{
  "model": "sound classifier",
  "dataset": "short pieces for a synthesised band: melody, chords, bass and drums",
  "train_examples": 26041,
  "gain_aug_db": 10,
  "n_mels": 80,
  "hop_length": 160,
  "input": "log_mel",
  "spec_augment": false,
  "win_length": 400,
  "targets": ["key", "tempo", "melody instrument", "drum pattern"],
  "num_classes": [24, 10, 20, 12],
  "arch": "transformer",
  "norm": "layernorm",
  "norm_position": "pre",
  "activation": "reglu",
  "mlp_ratio": 2,
  "head_dim": 48,
  "fused_qkv": false,
  "bias": "none",
  "qk_norm": false,
  "parallel_block": false,
  "dropout": 0.1,
  "inner_norm": false,
  "subsampling": 4,
  "layers": 12,
  "width": 256,
  "positions": "learned",
  "pooling": "class_token",
  "mixing": "mixup",
  "loss": "binary_cross_entropy",
  "init": "small_normal",
  "residual_init": "scaled_by_depth",
  "optimizer": "soap",
  "beta2": 0.999,
  "lr": 0.0014,
  "beta1": 0.9,
  "shampoo_beta": 0.999,
  "eps": 1e-08,
  "precondition_frequency": 16,
  "max_precond_dim": 1024,
  "one_sided": false,
  "adamw_lr_other_params": 0.0022,
  "ema_decay": 0.995,
  "steps": 30500,
  "batch_size": 128,
  "epochs": 149.9,
  "lr_schedule": "wsd",
  "decay_fraction": 0.2,
  "final_lr_fraction": 0,
  "warmup_steps": 1520,
  "weight_decay": 0.08,
  "adamw_weight_decay_other_params": 0.05
}
Rows from block 4 of a small sound classifier, named by matrix and row number. Rows with one number belong to one neuron. Each number is 128 + 24 x the weight over its row's rms, rounded and kept within 0 to 255. All counts start at 0. Numbers have three digits each. After the name is the row's rms in percent of the matrix's.
After each neuron's rows are labels from the 100 clips, of 14976, where the neuron reaches its largest size: "top examples" is what is common among them. Only what is clearly more common there than usual is listed. The data: short pieces for a synthesised band: melody, chords, bass and drums. In brackets: how many of the 100.
# gate: MLP gate (model.blocks.4.mlp.gate.weight, 512x256), inputs 0-127
# fc1: MLP up (model.blocks.4.mlp.fc1.weight, 512x256), inputs 0-127
# fc2: MLP down (model.blocks.4.mlp.fc2.weight, 256x512, transposed), outputs 0-127

gate.215 103:166120129113103140121128150145144100116137145121143115111097148100149145130126120154119126136160076120108142100091129137126138157101109097153136145174116130136063157073130112129157155129160115134145151172132116126160109110120155131152179144143163140167142121172070132115130143106113137153092149143115152118143136143154114131157133129092137146123156098162175131125134137102109125143113
fc1.215 108:122147133121110133107145113102139106085107128177133113157110098141156123147069120134108132133137131114171097127124099143091174101087174138137140136122136061152119137075091114115098198122132112152140147155155109160102061131118164146155184108125143109146136138133119098145142140121103111144156166134114139147125151104088121121158114112131127159112102116120157133135099142124160146091128
fc2.215 102:155149103138157136179108096173102122124178118119085156128156147091139152095148127114129102113106156097114148132110181134099097124150105154123083134144145123113115153130138140141137116152152143174128119101133124128159126132149149154110103131122109172141089118141111139086151113114157108148117093130103143099171144113133167095110095141140130124155136157114135155145170120138096168139112
top examples: rimshot (39)

gate.361 111:130104144112158143159124122112104119147127188101124088134135129132149085144123153139120090104139128140090129143103142137128136125123104111099156133136138087094095131098159108153141134130139169096122092143139090111106139141165122145070123133135141134152127133136150153136113090120160102103123124116139109141153091169141186158104133160107158140142153130157121119085107129116158133118116
fc1.361 108:167134132140105109136128126148159124136173156117091131141147113148100076132116165137103128143180115132169132133101102141096137104152099158105117106130182157129128130105136096168154140115172121108122124145093085164114112170149087135138105080137176106146108104135129146103113141116136095129101101127133141125156109148126142161113144121142114119137105112150134105096119158142154103139113
fc2.361 112:098116161132146159123149160108104110112111146158128157098119121152121102123124165137096136117162122144112107118120128151144097107173107117168133110063117133110121110110112118098134172105101118135105115177106106149153114102148089163127103113136103146151117128151142111144089131161144124162108130153137085097098153159077127135155128129152121105153101096091096153157136141147148126126127
top examples: tempo: 100 to 110 bpm (25)

gate.165 103:147094156116102110148141110131127093126103191108182134105167112142154100147118112097115131152125142159095122155118146170134147121140151076094145166146146107110049109116153108123119106085131130139111129100143176169107145129118084125123136127159109083148158148103146161140158111116152091100131134155134121125119121165116135126134119163153120118162095154164097108123165114100146156090119
fc1.165 101:140150120137139092108106149142103139112146105093132166127119115119087089085106137116145116118126114079162083167100132136112118135077115141087124089107107095157140137129154130111159140111110114141137156129120113101124124097135149135104169095108100131120149097137098161117105123140148151166123099087132135120159072119121167103122164097126165143123089125103181156125104092110153141122136
fc2.165 098:113156157140071107112145100145120082103121138123147151142093124107117100137101098139149131173126106123119140075093182141107148103087131145164169091136113141147146116133102093124116105127133136137160104129129131154155133135126094165151155110138157104126173078118129110134142090141114092164148117117092149133203152116160124158133046136128107156126154122110110099138130139124131096140110
top examples: tempo: 100 to 110 bpm (27)

gate.264 109:089104125142142117091142147119135097139106135138193131127147145113159093112142133116126128126128151128124114172147127122136193133112159151147088163084136137120123110111109117140114112118137155122182152132093128111153135091187125129138134104159156102139112141154137147137096110124135100134083108148133120124113118122115140143121138189106119157151124134132126105204188161105132112136160
fc1.264 106:120088154109126102138168120105139141103097059154115107136121103123103121137110131151148144092091127143113121152103099141099139142142076148158106118111119164107127104105084136119103180117125152109140122103151130152090115178108158121163116126098122152150134130157112121118106190101124097153141075079097159133117140109125115141166167117177159094131132114111112126119155122140146167151109
fc2.264 109:154141099119135142152160151113179131166145174095101168146170120141125129137097120122094116122119108091124101129094061142162136147124142120139094128123143118141150133136112142136127127157100078115136147108129084118144118084138100150155132059086194123120132118125150143171151139150112146123145113129148126092108111130154172092093118088124166129104132124078166110127115144106183114139117
top examples: rimshot (39)

gate.327 105:151163198128094127131133130123092117164092084135130147109100093129136115119096117096078150169157131138090106129097146123140114120068118126098121138131113113128129131114088150114133162126117138091152122105127147146136123201112094123136173139121119102175131158099151128118117119168134133108134136108115118155123150140132114129153110095080106075141166110136118121145117161104173119099148
fc1.327 112:084148167154134091142135175093199125119090101087121159114085092116126137148170099161163116083134109105152149126128128140113107158085156102149140141154126142109147165141137149106059128129117132130114147123114102101159123147126137120119092070153135109160070124100111131104096130116133144139125128167138124098139130150150107133153148174118137097086147131104137137064123116144134149150140
fc2.327 108:128122167108150091126140123132118157160107135136087081156142080113118115152116143146135089112167112102124135167138162155144118139111135153144183078106106110184120120138080103126127127143110120134107118085146167170071125116104134156089106114141131082098098118107112127105088146140143091119143150161134135150100119142140123096108153151143126086112143101154129086090129140127169150100089
top examples: tempo: 70 to 80 bpm (36); tempo: 140 to 150 bpm (29)

gate.147 104:126139108153143156154151131119133076104151127112121164142140122104136151130145122105140146151130094164155097152081120068178123155170115141140134119151122130105141092142151144128156165114125139109094161143126102126121154131112155152126131077144117152136126081083158168118148135068110129121072140144146145122106122142139116121116121107123120103143118141117117111129122120122135171134117
fc1.147 107:126116120165183130165138113124101124106165109129120152148187128103141149135129115149127116161143121165101074152127154044136127152146115124139151132124126135108154132117130094142122154117123144102083144110146123111110135117146138151127111065126132159148174128134185158157161111082107139156118115144118139126140140132152093100122127107128164103108123142118124114124145138132126124105102
fc2.147 109:079128168149127107127120100131113125131163126106109085124114117149083109157135104117118131114123071100094162127092116171115104140096123171130138155163110122093101139110119126105154110144120137122144086147163116119131080122156111154130106113140164090137130133133180107125117136149143125164150134140146134131126176177124140113152121123131142143122129123110095144137124162124134113151105
top examples: bass line (100); bowed string-like (48)

gate.447 092:147098153137107111137154099122127098173117121109144154101121122206147098127083130118176114104114118121142156147112170100118172154143178106168140143149126094106124112136094146140125119122140126100130088099149092147146131147104129100116128117147121109115122128122113124100090103156094149126112088121139176112135120119152132131110104169138105108178127157172144101111128119112151173142088
fc1.447 092:137131133125095102138152121122158089108105148122102119137169186169162131149119174132139157129151136168145110141148101109150121155125163081112161151145141131085112122099149138118119100148159110120145137139157091108143190168126149151171144129048139140117173118109118139146108068112140141125141159165114107150148104115184172142146103119130138135095119097122144132053127131100104088115139
fc2.447 097:151153135106133117137097152176085170089148123082148086159078117148102115137147080105122130134152112108101130111099148118128115133104176170119137136129115167135189132134124089112168131135151144099103140120125099095153140130111111153115127125143152146132122136113148132091137147071163091141090147153096121132124115136132123109149144106161102099123123154128139140136098098114143149111098
top examples: marimba-like (36)

gate.75 081:099145115174146147079134120125144114129121115106113117120137142173099114125130146140130106100109103075121147151122100129143103155132124146085129111159139168140089120133133120113136136093109118115075133114120145126100154147146140140137113121135125146107167149125125150122103103130109107172151158100193143136143127148176117165136131119170154136103107149134149118130127081134181130117105
fc1.75 088:144166162090114147139125132122059134131093122120142140100170126150158132144126112129151121140113127092143126101167149135116143112128118108106129128116070097116125123144103143115128163145157147104181145132162151146104138100108118112087124119096171108152088113112090128093161143168108122119101089106110124097083108148139104132135151138104141127150153124133124147097115151153119161141128
fc2.75 091:096098152113083132135134172134168164141134123116176139117155082123106106140123137126132124140117123136148125110084155151107152116124109093165138128155137115141192142100150116148099131120148127158130134115172119098107147173094196109112139162132102117103127147111149139141132117140085122102133121105082138112116140148120146122121093129119124138134141146182138161131117072103142132112100
top examples: tempo: 70 to 80 bpm (42)

gate.152 094:182148120134101104134091096130080129122131123107137102081109136130138152147131137155132115144143155118140097165144130136137123149142155158189095133116183135105120141116096118077099135110099113101122144128098138156137098090086176150112134148183156149107166125140119092134122119118128167101111154159087092134139108086126150174129096113141110141144137090156139106168124100157132144145118
fc1.152 098:182132186135127122149137117114123128159116145102115083117130118149088159154127118147075158160154142139095129126136130134107150109098160128185101103130138121121098127108099098132121130105118106162134141101079130137160142111109133147124149150109144125128131120159129140122122132119133182141125112133133113090178161150098081152118099111143085102120109138141101118082110114179192136141182
fc2.152 091:138115151136108122144060134142137126104126145153091138146106147117117125134109110114118154105082149078125106129145128153140141133159141090128140148159140148112148166190132130092137128087118115072092143147130116144124129139120108114184123161113112143124146136126089135128140147084139135130135173071116132133147075116132121126092130125117132149112104160115147146183093147152143132128122
top examples: rimshot (37)

gate.246 097:152131129104159113146159206149147114136144130101158112157114156116169121092119173142148101168133155122100132165114118159131157123131160166152143138097143148132127083122132142132168118166075140133126164163118141128173089076093106154091131097150152107136156156129107089139135165092127148118100100118130109122111142129132138113154147150095105116124102112123128064117160088108125162137127
fc1.246 097:092139166128144105183125131116112144098151177155115139187155148186109118115142147079120118102130131109114156132133142130146101128137093130140078115141069122147133152096103153149135173137145161133156145136133132128116125131162150149121152106122156125125160139118118116132147088106147115136107100128123097136149099104105096132119151098125167160110140133168138148131187143108151102092113
fc2.246 097:154128108106128114113124109138149122115131119118146095123169148101158125100105110149118084112118123103123123097121133152148118146126125118188170098157138152140120120110111146127116089150104088138144144159140105109128098132103098118139152113166142147114128112105112157124098149107124121165149109131138148119124069078124166125116137131169095117138145135147175106133097162126123124095142
top examples: rimshot (41)

gate.319 086:144145132133128119140166137139122126115102147128166121119117143108146130107133126087149104186149083123128138100121086128146147150116151124141112121083095135157114146096126117099113148136161114126134096088108128146105079127153104155078118079108157147180121136134120129188161191138127134093137111135086158123149116124158191141065138089149099090153129121108090091135114128131100142087132
fc1.319 086:176123148121153133140136136144126079119123117141177129101134167128139123077137139101163107143156125144144119116102119123143129164132145140147129149115117140156116127104079098105122120169167104104151104094125179158125113149171102124075135080105167152104121125117091136165177181120147116100141136129087162114120101181147192149070134131164113107154109127099096127148118094118136123121133
fc2.319 093:121111139119171152145095111111132113140137130126128109114108107118106149155057157140068113123121137144091092130090153163117065139102114126087139137176113078114143123117134143139107082116089125114101144124131139118121128137091118081157104149143094123102155147127101138101184175116147121146155133102175125138129106169126117147123144126126108135139153127093169117135121118129131128093150
top examples: marimba-like (66); melody instrument: marimba-like (47)

gate.240 108:143130107122120090133117127117111119136131130124138148155149072151135120125123164115119121132116119124104123113136123157155120147116121112148119105100106139123116138069150126128098110119105120107124085127146157166159107193177128148124153109136132169070136137109094114097173134147138151102109145105169147130125111092083075162155146124087133095148128076121161134074136092127164129114092
fc1.240 107:137131102093082140064126119141147118101131112118157100136174114170159081153138098113123105110129141135127148157158128157140153122135143108116156132184126138125129098104156202132146155137115136155188138126129090131112080132125113115090106091098130103086125125134078153118154133118133095123139124124134090132109137101125151143144137113113119116155153130144156129138137144151133107093101
fc2.240 109:156142104149146161171164114110137113091129170127129125133172126098087121119109117096110117158105138102119171128088060134150107101141137118157114116123132132160098145163151120111092124111147131111106188159158163124135094123140117107156122105110123157168131117141149134118145144108133150147148136131123159088153129125121128138121177118129111139160174151151108105112163122119143124149106
top examples: tempo: 100 to 110 bpm (26)

gate.36 101:133112152099130120135134130085124102161116166124127146144134104133113103122096141119144101138117094084129120121101097146114085119158153109137120150139154094082157113144128093087130090127085117141138128113086160132120127128142154112142052140169147149104175115099147146107141129142158153142161129158105181147138108133101134134122118142129095106088122091121093070124132128132127151172131
fc1.36 103:141087157118127099149160100105083087139119179113101120113120110147120162113146126138166120147157136099109131123128075138162075139135132102106130145154161108056142086124124130122148119120146112125139106156093152102136155111146118104135056154144112117131126166121168120108150142135134144128160152150128187126123115145079123097115130141142096113095120123160105137131108128139104131128116
fc2.36 105:163131119117131121135094144146150132111123143131126146142129151158138130128155176127118113098122193098143124100111144157119122104101118150129163148156131099116151124118158096108106095130108117112093138139115094107136116123124153123105108177079106143156136125139127108056141123124112116141129092146108140103139136127075097131132148120141141161116169139149162107105130148149119182104153
top examples: marimba-like (62); melody instrument: marimba-like (59); vibraphone-like (45); melody instrument: vibraphone-like (41)

gate.257 105:136112151095125153111110129155118143121129099154149075137167104135153096118141154072137132145112148141089106126138153107118134092140176090105131100158100127171121142154126096141146170156136124108103148063146128145114125137097136153103134144110115124122121140144128135158094125116086135143151137118132156104148125142161134136116137141107180136140132103105117124151160132115159130125172
fc1.257 098:190118153112132128142136173156112144125125144112171142159126141162158094052110110072137131153098144129111129142116160107104195144134194113095093089118118143161115132129099144144137191181095147094145129071107132157127139141138122132144152132123152156117112106154137115163127111144147125136150143089128163143097148123130112114142120142129143114156164131089098159122166146109147146160162
fc2.257 105:137118109125086099097096101096172136118149097117156142143123130119098106144118078121121148113112085102121107132107128184160122151126109138132111136124085097150127129098164096156153138096110127102144091126156129155125101086108105172138105124110120126140154146144129154125103166156115135158107145101097110173105144113123146067126087142091150113164137110152144159115135164106123125142121
top examples: marimba-like (33); melody instrument: marimba-like (26)

gate.280 096:158159129183086113132146126142145136167169134073151079094117118119122142124134141135123151158111110108177108084127088112148139130116150155148134171099153153134119128150153088077140162155112109151089131161122151128124136145141121123103114115121137153172157105155131101153094087114140112188155147137080080138093159104115130109149115137139097117133093126153127176117139086138114135124117
fc1.280 098:150136134160097113116129101114156141152156114077139115088114089133119165135137106156109137141133111115164112119123129094152123120117156152151121153097130120140135103171136093061120156147127113123105119194153186104144141111116113102129129134096113162154132106156122095150078143104151085154125138111074103122094141074124114107108109142122084157100099122148119181148125094120125122136135
fc2.280 097:121088117138108206139148141110124150119143119123158119122112143109140147105136151072131147143147141091102071092128159120136135086153142139116085086114123142101123159116153149144112120186136124135134137095131154137138126119128086093181099158132143129144116147129101077100120170111154109085129168126150132112096201105142118135112130112119171135116111146139142116131111180109104138147107
top examples: rimshot (65)

gate.405 099:096138136108139116072130113156151086126111084113117106089098124132136119120094104079153155181152154171141118107139108135120100159076090127148111142114109143117117101099189124107147144126063153118137204099137179161156131125172126137116139163136119158139169150112106121135130107094096139142129129165138133146149130117134147154153131119114111121119134103136131100103157102151154134098158
fc1.405 095:146126107126130077137087106127142135159093162089150171109129129142099096137143110113081120127142165098163140121102159118152118132092088121112130120113069118114123096116103150129103123125132148135097097146106127098103168113109103113120143113113101115147076103115119130128081155171172144148125132093119155143153091132157174124102148129125137134177112141106196090158122143133139111166108
fc2.405 089:168130142171126134144115182132127083154136148099151122122132168122100116101203097157090157121155131148073144129164140125130115141135118154090160147168120105138107107133083102131119152139143135138113128098138145123116084123114148130123130145113118130140133143113097161090114138135122157135125134126112140149131132121137159108124116123151097119118168103121120191129099161100140127138146
top examples: organ-like (45); melody instrument: organ-like (38)

gate.281 102:105123081132121171161134172119153118165111153147148106110142128107135146164100148117115165156084156124109154144138126086109154150099117122121127107155118138103108114125121096116174099097090122124118173102112109148115094142109142091106157126122153111164156098102143184129111107114138153151136186133182137143123129159135124090121122087129169110125118118179149100132139103135128115100119
fc1.281 106:115097135171152107140109185129108123145145123160118110165108115125116145128093107116166134132130134120093109132136116151105134187127138121148163113114111142118150124122132147076095105121136134141180160099165121124102100126128125120097204136139105123126151165138106092091096109169111123125172106121132142141125128150131095127149185146128153149145097103094164175098104148128130158139152
fc2.281 100:169127123169109133120154058088095123125120159153112169133114138088128161123094146104120149122154202150168173132140142097122123125146128153116109175149158119158145104117130085076083093107102131160115136151133140142143122187121119130127127160115121107106140127117111137128105103137154128093090096093128104108082180125094119106107116125137139135103110124139130128103096140101145147165131
top examples: muffled (low-pass) (34)

gate.219 097:156147129123131128156179148140181121147171148128138139128125094120103111158169118112124154132124100148158070152136131108116120073141153110166142130156142195151119122162089133099142161138159121124143132100127134109104150128140127105120080119133130116124096141155165127115115115108140152136160133118116110124148122156126122144122125133144139134116098108117118106155135122113160162145099
fc1.219 100:187140131095139149183142168102153140150131087143137160126109149086105095122145147127169102185136107133128081108108139140166164114131127112166130170141153099139119109117119127116140135123149155101120104082117135106097122139109147119111103128169130137102104115171141155172156125090113117150131149124134147131090107082092167138109121137165114146106133129129143132144100120126166164122181
fc2.219 101:144113191103114148101131066135107122126098154121152058115145092151114133108097120159106131110133100120152188146128124143073092121118124156117137116104141136113172108143095132162156109138122126145167088155155128143160135138146132142100148102145174097163096128154151169124115119127148134169128157139160104098144128158131094095118139089103138141098061095117130164112162147136131087121113
top examples: bass line (98); tempo: 70 to 80 bpm (31)

gate.354 109:100099147080199152157118139115079100134141139124121137121116151151142095151129097131151154099098101137129112096092138121140089103136145149106114150118160092137149148150097112131193080166138098138075147134171139118152129110104153139155116110144135129098147143101098132154094174093106093130135110097140166112130115180168137139082093115137134113147117082109175141185125177155170184120118
fc1.354 112:129089134127088131130120174120095124107168123111125125179164116137064112130113103132128122167160196147136136110104140145119088121126128105116153124119087154103146073096133150100167124090135125160133102150117160105167129108132090112132147169128132155122115138128128164091134140164133112136139148156112134153126121128139145111113105163159147058123146138126117128139140129110117191117118
fc2.354 107:125118132164130127134090118139157117124132114104118102121146111142153088147174146152136117103139088117121154160094116097099148170115127134140130157135088139118132125136108114096165158102130158111142120100115162109169117113112155140150107137171144125103111088086142132113141150147098171121115085092138108161070109118116091119169165134140112099105144100166111090139097096106147139100100
top examples: tempo: 70 to 80 bpm (34); tempo: 140 to 150 bpm (26)

gate.509 110:132157101112107121078110077131132113072167128146145139110133133084122100100155109121136115139148120130111096135076108105144099171115107144102162170137150092086155119123149124149164174119108111123119162124145131121097178153111114130118137093137169080142119129118133135111167118140090142154143109162130114156105126121115113124143138109136107121115144132112162089072136089152127204101120
fc1.509 117:125119192157092155158144191189142176164137122137104121168116119126133146080100108131117134111132144154144138145158140154117129164154162160133087103114080129143128125131113128102101131138127140156116124150058165151136084131161090087079135166140115130148114107156100139119106146119100145119158100125128147110159124159116134122110135150119136127145121112114137153135132137129128106134140
fc2.509 112:143106142124130111171142134117082164118079164136118122075096084105152113127108139133157133121150113123146124072144117114128166137172087127145132114108152133178168136127074139120129115145167125115126106111155126118196115112126146063132119176154135164127169133117104154135147134157091119105141159112105161121119100095156164121140118148185128120146124125147138085180131103123129155126102
top examples: bass line (97); bowed string-like (73)

gate.294 102:129110133119097141172119141121095102137146129122132124123149137142173106120154126092139097126153086116146104122126181163135129132128123145120119152166113096143105148118071138117062170136133134116143143126188163112141108139105120096102163108090151145135114129117110152150143102114110131143156131092113117103146125171094099157114115140121119122147141178146116090129099175107131123117115
fc1.294 098:171101123140119109100148103108174124130137122095140126100139117135105126144134107138156134112141121134155172148153160090147100110129108106127131118136111091081145143114141134109115168137144121146124134123126131160119101152146120111112109102114107105185139111107126107144104124116125111091136126150155137130102126119122107133118133144138091089095087129114132139123150149124140170097117
fc2.294 105:101136101125182149099141103090127140138118105145124079094117111128105100166119121119106107172101126142113121161111137079097134171137127170126124121160124172117138147125168122165213117127145134101120124127106129134140130146121097141141171142121154122133090110118121137131118143126137125144149108101115128159182150159167154157171122116119139137117154151090106075126125112158118164111130
top examples: shaker (50)

gate.328 108:112134134164121123142143138116163108144115152106096166130107141169184117156144160109136116148133111103132114132131121178150110121136106143128113101130088161148090146105110106102141132179114116083170141118136167095106126133118145112139137129140117108083110120110142193138114100155110111117060147147115146130166119172132108137124102124115123175136163086122116161147108123133113101159132
fc1.328 101:090151143122114134099104125138144170130090149159126096090129127108126139105112114108133091124107127128145134126132126086106123113135157144099138165094157071143168083136104171136151182075162142172138124131115128092146107098155098132098104126127126191161148073162163130130138149106113125123153087127114117109085156109109145121157140128120098091097166181112142099133107115145123135135141
fc2.328 100:099099124146122101111167099148101098181143133165119121145128156149121138123167108108082153126159099149130137163160116148130156094087166146117142133146106109108121166125154110128124093162102125137121108148143103145104126084102155132077149128131143119123078148160149125154128092113153102070117088139136084167153055128166154132143122129136128141170136131116125170125116145168110107147110
top examples: rimshot (42)

gate.180 100:149095137131092124147179153146129115104167101121133151134136130127080138079123133127137124188137150095138107169145120106126168182159180149119119120117158145144155132141111163129112080145109107109142152117119141168097094115130131111109136098125111146103163087129093131115126119173120149145101141131129115115129115096165130129088142146107134148135165097157117112168175123091148140094107
fc1.180 102:107110133108091155184139124121111112116110095130110149151118129143123140084156157150116144134128143138140129149122130112126129105125136128117115119088141129105094132110142118137139114122131117162130076078058158148146102112112175151135154146096137125133169113146114133091129098174161170073101128104125123159183105118158114062144117147135163118106135149144143115207160117107138152151125
fc2.180 106:121103159160078140113085182147116130151083128158149079143170122110130161165120107193113115118098095118118131094119141122153086171115109110127131127113142127116138131129134108176101108107132154156172139152147141136119128133093138156162115108112091124116123124139094161149106134120118095127171130143109160109096132138120096101146113119131140098117122184108113168099135101095101141123145
top examples: rimshot (40); drum pattern: march (29)

gate.88 103:130161104110127114100118094174077073152093086150132160131109161147101108144115130149140096120143122141081124107125115118193145110119091096158094090106094097074117123076121138110152068149170129137185134163158143142113181111167135145159161179117142106132094155119132161133108136131137125132116148130118134117120087138122166134136143106102199111141171119124129106141143140096130132118133
fc1.88 098:122102138122138174113137141094172176093127151116126094136135129105156132143121119126073120109119114106195116116133117136107144152135155158107125180147143134184119117173125110162083162138086164156114118116054119104121075140120116130130084103123128115092139116135115111148116119124091155100164114102122142142130149124130114149115131149148117129125093127148146153071121097151135154156123
fc2.88 105:115170141129147128106113141141091129138150132128130128149158160139124122081101129101149130136160112135149155059125169159137083161121145145132114094130107129129174135085122148088140153127131209158169109149160115136147191125124118129139141113138158109070105146123103118132103165143136105146144082163132148118130084124129131164130128131112104113095132132090133136162085143147131110131099
top examples: tempo: 70 to 80 bpm (26)

gate.144 101:132121112123121126137084142116158151107168132113094172129148142124163136094118145149136093138117102149143141105157155130110140135196123131129168161108138135116086082169136143141125062135156124084133111146155136136112102130139106131074127087166141103165100105139146134132138071114142125116113135130144159119132178158159108097078113156155103144155110152142097101124118133120145155094151
fc1.144 099:174152104131111126145071111137158172125140157155135164133165112115102123119100128127148152153093132140175163127138123123158125102107135138112123137155161125148142107125116174128142081114102135147116125170143123142106168162136141133102082123110130112166127132133152123124157121113127155114180089119140175096149096135144127124090116171123155189105120125115131091141140107135172125056137
fc2.144 104:142117106126123159174163102094155130170145120132125124139171142117173144132125135182143099119133111119140061095106095134140127162168091116153162076176152127144137144125120111089151137170202148097153138107148127099140095116153114125131143114118110178120155099084123130108149136064118103161097074109181098126115165101105107118163134133090139109078102120111102167131116137140138153131092
top examples: organ-like (31)

gate.479 101:123150143163187159200129163112107120137137128138137152126089154110137160109086159097097096150116144152125106094070108134127198161148121137114139133097105132107126129138163154135177106165137130133099156110150136122088092134125126105120146139141083149104130091123177100160139135109133175155160124126126163131152134128142123167129142125131111117130119138159153117096127145155140158141132
fc1.479 092:121138108156164166216140150104140118127122116126135148148089152093129163142078129109081111132107150142159110076102082128117188143154135136098144143131135128138117119169149165158192126142142140123128181111174110119114145116120137111117149154147126139108169096087158120106138138120097168169176121143156138129174110160155125166125165119152120127125099138156180125126126124148144126142100
fc2.479 109:133131124108148125079094098072141150105107121144144115129144152160133136124130098156130122090135145117096122117110124121170108090143117136107144131152099125125080161122077118127105126125147146154167152164138163140140130116151133101122109126155154129182113117113129108163147169104154171133101120150194087127129139126097159106114116125128139130132083157133114133102149217093151158148150
top examples: shaker (45); text has "noise" (28)

gate.367 095:106157166112161118119088099099142100146117137109079058120126119162119156105130100097117120131132144093165088129136146131133142126109126088161103106094124102116095137106120138130123158135136119108145116098084169145077061117118121139121175109089139138123116140118142123122127172118109179118151145118118131113121069172151172154159121121143153138114143075120107126109150128099082154128146
fc1.367 098:131140164108101136137124125120130132151149106120140149146118140143150139145163163144089137136138138141096136123088101114161124122139156133137114104094143094081153104105099139116166119166149147135125112115131156129172111139108165164080112113107112154121136143140196136146113147104137111107120090100141127175113117144106104134133129160081137124185092134166143146126091175124156138115124
fc2.367 092:118158114151130116117113177154123129129101158105171132115109172155109152163124170164141114138142122126143133117137099122131150089114095155162093137116087158093136136147137150134138104152115131106137140131160111162127122096108114092125152135149152161164149107084111157127094094161130112120149086132160091096167153144193104151144132147161094151136077161143137093108142097137081108111110
top examples: organ-like (28)

gate.256 108:117132118122100119140133142094143137137132146145103130144166144121118138105178101157148179161088120135145148089112116088106127093127112142182104145107092116129121120154133140129143158130161118112092157157087119109129098131096117150147175092116146122136152140114122129116118126136185126124135132124128132133137118134123143131157111150112135086098145150118128106161124107156201167088152
fc1.256 110:107127125129114142153148172090149107127109127118134164127172135154110102159139118120140125132121104123141175107126161104111096101102130105188100160109117127146126140164129128125140176139125092123112171129173113088116100158129137128142174121167110141145119133091137125127093149090232132153139143089148106126120130115130131172176150148135120089131109145154092097152154127135116177112110
fc2.256 123:155139115124158128145117103142108118114128111118135118133103141123116091101106125117119084145127093114107138121133147125142082155131092153094157133131146111109110106115113117174125105110140100145102099109196109115152129120141101128145103153157132139097144100123102106132161100107042094104105104171130126134150135171125131087116115135156125157148135127155135113145134136101110108175137
top examples: bass line (99); bowed string-like (59)

gate.315 108:114118141141102114154143166115168168139093187136094112113123128121133118255142087083099083138106166131110133123179134117099109118100153118129138146147157181155145119101157098150150125148107134104122174150109120128158124137172143152145154141102131151105118160135117111125117114143112125102148102104139132081135105124156171150134112124126114111131125142114153123129119127134121152139111
fc1.315 112:087115112117180144159125181114108141125159053130118102109167129114149109171145137120140198145094146104109135130139099149132132125122151123131125129108100136111130149127143128067091105107122136136134127140169140137116099094117119106127126127103100129156126133149106140091122108123168132085135144156141121095106142133113158077120127125167150136139097105135113143114127141145114097152156
fc2.315 112:149145145130084116009145107133160114162130148121145157171124130119078162040106135147119144119142101142149111135119119134130139113133124125121163137156108099107156134123115154123137163151134103121145108133112137160103110142117111125137128075139160136122105094102150135135130170122124118145129107177138132156174156175109100131113103132107145118109131119102129127093135113107109135123073
top examples: drum pattern: march (26)

gate.124 097:109161176131094157166153143090139088122161132088113179088140133110118157128110128173096131104150109154119100175106099085120117123119146103116138131155095116111113148147122097133171136132143127136126138156146136118101114148143096136125147111131176130139116090149126098145143138144155137113115130151092110119131128125152108115133103122187140155109063125130131110194123129102119176102099
fc1.124 102:155129179088139187150141157102108091127155111088123124160150117129108150158159206149111115119135123123117134154095139148158108134119101145148109148083111146105140093122192179096167169122127141145081145126092176098108139113126139155112135103146151118135148117147098153090155106111097103143122100110127146150142154146152114121129144123200129124090110128111120161143114142129102151103152
fc2.124 102:125143140122182120138127117119112111116129133135130127114135083148129093090136131104125110143149111080152130121147113143118135142142143111128135151115118098121154133174145131148119087146095136105145141110173174163150099127104147116178155125125142132182122117116152114140136118121113107102129116155144167114163080134154085133153124137139106150157150097112154131097116158096170100096142
top examples: bass line (97)